From a checkpoint of a small CTC image transcriber.
Model: 8.67M parameters, activation gelu, moe top_k, patch size [4, 4], depths [16].
Training: muon at rate 0.0021, 3600 steps, batches of 48.
Data: trained on analogue clock faces, 1.8 epochs.
Rows from block 2, named by matrix and row number. Rows with one number belong to one attention dimension. Each number is 128 + 32 x the weight over the matrix's rms, rounded and kept within 0 to 255. All counts start at 0. Numbers have three digits each.
# v: window attention query, key and value (stacked) (model.blocks.2.attn.qkv.weight, 144x64, the v third), inputs 0-63
# proj: window attention output (model.blocks.2.attn.proj.weight, 64x48, transposed), outputs 0-63
v.0:057090155138126100155091111160097170094123085140169118203133160148107156147125167141114149090129171132117135099166155141141165108133136116137127182112140112215127130106118136212151163097123125
v.1:097187111159148102108168119082087135140152081148163108106106108117096101109117188134104090138113101147116185101164142134129157109093171147093152155215158131133124130087127141123106143119140105
v.2:092142094126130139072128128101083130120132131190146114134122143096092106076114100118136106126117118165076194118127136158075151154106121111169117076155147077094128168082159103109105101102156152
v.3:142171114132137094138146166106178134166110130183077094089126095152115125138141117139163046127146169178141126127144115121123099134122151080161180136121135128127100144192112139094124140106084055
v.4:150105116088078145103108139122175128119137140127115137126121091146156133111144086126143107114119151091132068105171105106151146098163127133143097116113126169159109126141140094159097146112118137
v.5:123115158078066107133097146181136189083149109135136097110162112181073137089148075165109155115110176113168152144145115169076121111182070154187126209149173121211152085137101144124118180086093082
v.6:062149135115147102153156149133100139079121129129114104128089106159156080145159118116094149116138196155076186080139151116085163122127158098196136216192169131164114079090129109158123145134063090
v.7:112118135131121131114141082158136137175138070161114175161109107122156105101166144097120125081077118124072117080133110133143125151137159052143092104189119099094144221094200135086069078101108166
v.8:107144110164153151129127136148174075135186132121145173154132092121116150135199137127151134146152132094143160133094106093114124138085115114092157072164132096146148121115122123158088206092146154
v.9:109083146131099067088113082169147141133127134127097143133144111164104112176072141119196095120093156139146059095130075101146160126092110094160161087084121151110067141174151128152109057097102109
v.10:128147163173134121144182129160145062105164152109084126108146131100139053146156130096081163131099091081141150110119119103096082176085098127120193054165094152182093159119175106101090129154172105
v.11:149146092126105130100172159175148127115112129136144097138158122151113133095104134100121132163051118077187096103093152183143060105127112121104100085215170150216137117177135148111062196160092077
v.12:133134136113143121027100065162104201153133112125214158158104118096144134159072139091119124049081162108122093126140174158209095111180119080138042146169137158166170126145116125120080118113112131
v.13:131132135131087174101128182111126095167140105097123125128194123140138170120139142115142112180147067092152060096118106200171152135150146171090113098180105165165143127111113134124123105144128089
v.14:165145127058112116117142170064146153195148163149086104110153113135093151131118093105152105066156104117163119149093070168185135147183154132123155201093156143146059153126125118126125071097101112
v.15:107106154108111165070121083194127104172171211112091148108145150139115105148137116152153163141131139137126112111097126082105160114160116181188149106107145158108088146103176108122136100122087121
v.16:160143073146119135036109091151088115160178103178150161119127130146062134092202137136149107137146108162116154114113136135085128067108128064096142061182115115113137114112109113109051150148152152
v.17:158133104100145084157186127092153146165098114142083112140115066130111098117193124182147158109174068096164192181095132110178172146132147128134191167125128149080165161118152160123181132099150162
v.18:127117104054082153081151121123105169155127097103121139108098160138084097123174078174125180154188105132099147119104116194116111085154156115119113190176134120125084128092147071174092095084126136
v.19:118118135198132110141129117137157128158173121153119193082085171141108127148144163141125065144187122117099150104146101118057160096099174096116159128152093092109076102077154119164149112063147105
v.20:138141116167147182177144152092087113130161075153132179151193145177136178134164184100139097140167130101136119137157112178097108125112139125082114070171121103213109205063146131128124143096182050
v.21:119123126132126105091130151092097176099110148153216146142121098112122141140077094123139133117132116165114156102103167158129142164105113115162145097117112075151181143152136159116090120071243167
v.22:071136154134098108142142168155174110061129191165145115189099148135110172126143116145136166107105123114156117175127114095139150128138099122167107141075121112152131114128140107149151192104162126
v.23:169173139133170146167193119116104139128118090089069141096147079104155091135148178138121154098167112103156152088160135122157132156132163090105171097177106121164145112162143149095087156128142130
v.24:147189188116073096162215133075087163105095125217169148153154141104093043126106065119157139091104121106131212168122189144123096114081111081084151177143110189177132179107081080167122145156148160
v.25:051172181132140122136165170160129128145151229155129130149080203135129109142145102129175126172136187145076147108061150083086124128143146075152108163165125120128120101105137120173149196112080109
v.26:116105156142126159165106146115127167131127082116167150149131198128159153147108152047098120111139100107125102115187154175169101106133125119080073115106072151191115163091104116181156076140152115
v.27:160161081066115179098070107087066171125116126109156158088192139152105155057082160150097072115198161142134113124178141145112156059132126163104108087080134148191118123155093108113154183144107121
v.28:158108083137114109184159094122176128160121048104093167149086008145148101157185128153181163106143132099138089143161081094160119131150155117117121132192139141130124152108157109146085133062157152
v.29:159157142105086108109169126151089190128131103124154106130092093161111175100117157102120162121078044137187109162146156129136115095162126173136099116116133140190155102172145189061107157139134110
v.30:183124114182121119167090136087166072131123141193115130147153084120162139167088097064137078053129107119103131119181100120115170164126114122109152088079096159121114125076099105080140052178154162
v.31:113151130161095145116121152152122148123107098104218217149139133167120170116103151095118141098171116127139085125127142179098098121130132075126063088197084113186187131087119115094128131104143099
v.32:121121141070110156131137133131139127168118151137111140148148174151122140094213138182130135142191156131118166088090152150141124093141165103176137153111119103166077211139197123095130229090116105
v.33:056181176111131099092148109181110111104163126123090088182149115087141157174159174109128181064065099136145038117124051074232176186176117113127118161088142157153091114122151101148085090146108135
v.34:160165134109131179091129102145144132153157151158145163076152135134139149068119145099094138120073110129174113119112165090174149090121132169094111125123147171041192159135096183100136089189067164
v.35:050087132118116142133141110153123142104185077100039124154139159160129116150210170117141107191105148084092121112148064130142138090114131117156123132152126111150052164112156110178107105103071090
v.36:115142152097158120083145142116111147120102147085154108114105150095137098123127111121096161131132143129116158110073178147165105148116146095152114185174129131087156113160123135111128138148092127
v.37:145122094105146143143142149099090160112104061094091140097147183145130124154162125136131102205183159144110110142078084168119071113105153083083108170162128100086058154141127102174106111110101066
v.38:131081126137114129211130132121153048146099092056107160152117098150124052156088126120104154100158138107118087165135115175068034154119107092144118110174119132160149124109114077080163061197074134
v.39:102135099120134126108136113155132100143130113094175190151115096170082140172157137097161177137196125175116121111115127118113102132091116078086136080181122134120146143103139112114096101101193115
v.40:154110089140154121089093077185166154170096131087163204090130104153110151139137168094156144105143116155179075158107125131196112094139121077120123119139119164070172109153093144135126078138124134
v.41:099107123092113129172166161103080109115124127146102062172117148130114173147117145126161120203083074164107146122118137136097141126137151179120131171108190097108068134127151139118131104147094120
v.42:161150158172122120120160145117090129115167111162135190122160124177148162107160152161163105137100140137168049111122086060122159102125152111072122101142115124100150167119143162163087141100167123
v.43:111174152066118108175160190075064164086125140096151157124163126167103137118111126089167107159156118153150139131077090131116155153124112120149139146112117108149129123147107164120125125113136111
v.44:122114147139088174053116095178177150134195102123122171096109107157119187098172110166106182135121153129145043118116087090143125129146146152127106099137132084088157146159178175110073143053158144
v.45:160148127171162099129110132145111150134146111121135146083169140155080112147075143131113118108145192143167102127094094141113097135109111124066158116158134120128142106162087168133103148123140086
v.46:099182109188136113132135143160120103135140113154170139096116119130118124146176146175119127145137141201150098199124105115052048130110095141167119139170164102165093157090152061139112173074158018
v.47:144120179097116119131155159139113157166104176163110081127123203134122137080091107107123135131087087126134128114123181142095079149172154102104131146108140147149133168129170163144176098128091106
proj.0:153088107144058119115068148150184099160069172094167138199104140115228126122141133084124156150124069087097106132144176116113144167132119105088099043162118190106123106141050121112111131155153106
proj.1:148133181092110091147114166154097137100094250116174137128138146119132191167123098166107097103153165096134143124096108104111091146137081154114070102104162130161126119123131126114165153103153156
proj.2:159166165162150110116190133146115132122135144128145115068176118178120161119141137146121110125137165061166158148110152134108124132137140166076106112112146139158149167107134126134191128152124133
proj.3:140064167139114200129103113159116115095105099133123142135170113118163161152137093120096102192168111125165135111108140125114128149140169149165170158103113137080137117077200125123164187058133158
proj.4:109116101156156125149099083131137125122122107132087126100119146110123107157103159103149116160125072148126128120143157184125132124141127102146174134129120096099164124143133180117133121116097144
proj.5:161060088146123172166077152123179074091094130133148115099139139100168131152110191051100103162148128095103116145168144136142166233101133048170142044149039172066116136193100110158165104180084110
proj.6:141153143117089176172107161156178094087074168167210125163168148076184159157146133100150139089130139073165155155109108153131193114143118074119153073146100141134154112157084098098143120117187128
proj.7:188144123126131056086133073124130116167114159163140159075175109151130149145141105177189121128134143126130130121115135152118122136134084145123116199067136176199135143142071185124151108102128145
proj.8:093119133102133091157142137134100152155095143100133152147157144115093135154100125148123158132095120146176149122192160128102146071144100186167098096138107165101117166125123116123130104138099165
proj.9:140098134185146181143091090108147158101157075113106117161119120078141081165158104130104131215148079187120117092091175157128106134147143153137158197130109133156204104120096201152160173159159102
proj.10:103136110089188160156178128057088189136155151166169147113161150091043145146080090171144159147111158187134181133079077143169153062140077179099139144141097157123110097154083121084130121123100107
proj.11:080096151156108128149075098051117145103100124084151141096105110044140156165112147123089111149160128115105133119166098130148112129110102071138130093104027105128073178141191176150163086108076113
proj.12:090081155162058000119086046105151048114111173120074128125101120133148096139157149139106048147109134106095140107133115174129109144147068065122084147118117134195102112127089219181133116093133115
proj.13:133134103120098151151105099137108190127141151102133116140057128095148108100098108149151107131170105119114124110131131087126090090066106121110152136077121091140125128112145161106136098099036117
proj.14:130145136131094153132105082172121092080145076181116147105091138141143123087114111122121097136136120125120095060114132116172107156156183127136135150085125088112191126109158118141167155079047143
proj.15:148152117123175157150148149089134132079132090144123100159148126112110069123123131095177128146101117182135152175112143127144145113107101118123166164110105095119192105139072135143141091180128130
proj.16:147129133171172067078133145157124164080133148149104093079211123098153130162129133191127103140116191111137172153163135140086137109147079202167082112087130128155095163125209164117130093149115164
proj.17:169145165089155126105119116149181095126124100161113156163095192157131151129130093099112131107167142171117093072138125090068119171128139159171108168125161162121130139144107097077130172116140178
proj.18:194164110178147118145114110150134102106133097192127138067125113115151135079097142109193099050130155095114151178173114178111101129126143118148101077036102122143171086128133126068131058183098150
proj.19:202141104123140195143141153167034134098137175171165124137208120111176156143171074167155160107117104148136183154122168136106126130197120193151121114073166140124137091088122103101087128153138145
proj.20:166065103168091113126116130111097174210114196082200081153095148086137118079107090162109150138115088075138172078073146110135113070134108148096142058073146125115116108109122136086119126131019137
proj.21:120131165205110103145157103141157122127164092135089133104120144146096132117157141121122106161130110102137125125167119130115098083159122146108058095156174182150074177121127112176144156178093100
proj.22:101103104122116133167124155082129073155117091089160168131087166151145100153118145132117162135117097134140136114150137155124141160135144160094155121189135159073138164119109124134146101170136082
proj.23:092114142105165124138075075143150145142130129173128114166158139104096196135090080145107116116097166137113109090116089101111127064108078146152109130120150152110079113125094105087091149116070175
proj.24:092097122179212085087120115108161121137135101163175101127034186146194175113119111166090105162156168099132157071100067136109146191212109185151100043169131146108086119207135132080191121096108107
proj.25:123126151148085118160144134102099056072100098131202142182141143143200168121196115102171176128121127121188170195143129157141163111123122138132133101133129122105145187118120111122174051126173116
proj.26:154121087131061114092123082149110140169140173095136139139069122126167116046123124172158153132120099087094121111080105100157115127140136097060131107114150095125102053126129149089060130106123072
proj.27:106088154153159098078071103150138141119094163106075030122099120119129127130104167077093105172095104075111087149112145122101108152131129092122117028130150077079113125110181138144103141150097153
proj.28:161093126117157097176101100158155107189110134136128159138150169088114146162103119108127124117124090158127145061161128162105110097145108117190132171084137140133149090171065165072106153118111197
proj.29:147097127150143151157075134093155125122122137090097124085071161100121117126099142149103122124119168119068102109133039118146089206066087070159129147115140129114078174146140141162114121164089100
proj.30:109155115093119155103188133205101171144162129156107124077149137134126103128159121183113149184109127131128119070092128110144174106166157141086163153195173085146130114143135147138110187059103130
proj.31:165078114136051099150130075123076100160109156110140119125118121069154126129169140167124115123102108068121139143149092111106124099161097128128098099074130115170032107125116177136092072142070085
proj.32:163086112186164086111085096087172097145081088165149111160132158174145145108107101063187129166132088137153114161171134148103133141120104150128128064094129199061128147112144086072119074169076184
proj.33:070136135057097085134068112110169106114119124129137169157089145121139062163102113146126136123105153124125113088094129185152122106070111172085174199168124138146204131113048177144168111124163097
proj.34:118195134078141104059097134122130153086141161103111101123084097104112103148108172210153076115128140147089072116106130060129130176118104121152145194118129052157089133147195165208136109103148107
proj.35:195128083140111151137090116114161142150085184076187127140137118092150124118094117120160157108162104153155161128069179154117120107103118115110144149074087157141238098119053152068150116146167111
proj.36:103165149133084091130116081101152080083137117163132131160132116145128161132149131126134074076143167119133109163143100134129133118125113115135092143108114143175097136109156106130132095109155124
proj.37:156119118187100166119090112111097134152148098129161122144143095105150147083133102117125124050160121103162162142123154181126100078143179140169127092026098132148157081083200096069122125139117151
proj.38:147110094099113142126217124156108158199095126158135124110146097067102126118141132100117150131106139128106153143088062070136164078178154105153129148113053095173120035172059163108089117063146077
proj.39:145092162139109083172164145127111131149124101138136164127146142065067090128131134151141138129083142116170160141162097139133126031140122155142103108105108139151123107124128155113101113161128155
proj.40:126119136111103089090119085122128090081152077151068132174139095071133070143168135164133110118124123143121105099153113101123105082173128133167110194091130075162077110138173175168064126129154115
proj.41:146152131151109196150129222123137175139106099087169156097109125139142131090120117107117167083163152098137133144132110102161103148074153072106145107124099128128205166106149094149160155124148143
proj.42:140100113164137143128066129105108165147155137104151107164123153092142136168127101181138120136128078153116138116117174148116109105126092198184132161090191120132087157123153155132165118158072130
proj.43:137109125186104169163113104147146127127124096119169093162062177100112145093160131116110163150131116088168111099097101098141121079145157147174113084131135123122121149132128104135174142163093076
proj.44:169124116144141113159080113103119109137149135119097150100151097115092091173090164147172055109104085171088122148196196181122096145079082146175140189062132189140119142099108151174128073193080143
proj.45:097087162129108144132091127134088127106158137131151102168161105079133153152146125144086109162108128138128128120127144114155124109158145155178082098109113119118073116132179108142133147142093126
proj.46:145051139117136163184147193073071108168101167109170122134187127103118108162101104091094124103129120069180227165113095194124106113150137177148169100077108129076111090111158098132149118160115130
proj.47:157125124132100182083141140072092123089138081150134176113106114147177153079135104128144164124153147124069105170107109098179128212087141094082148132117112122111126157130132122154154120080115114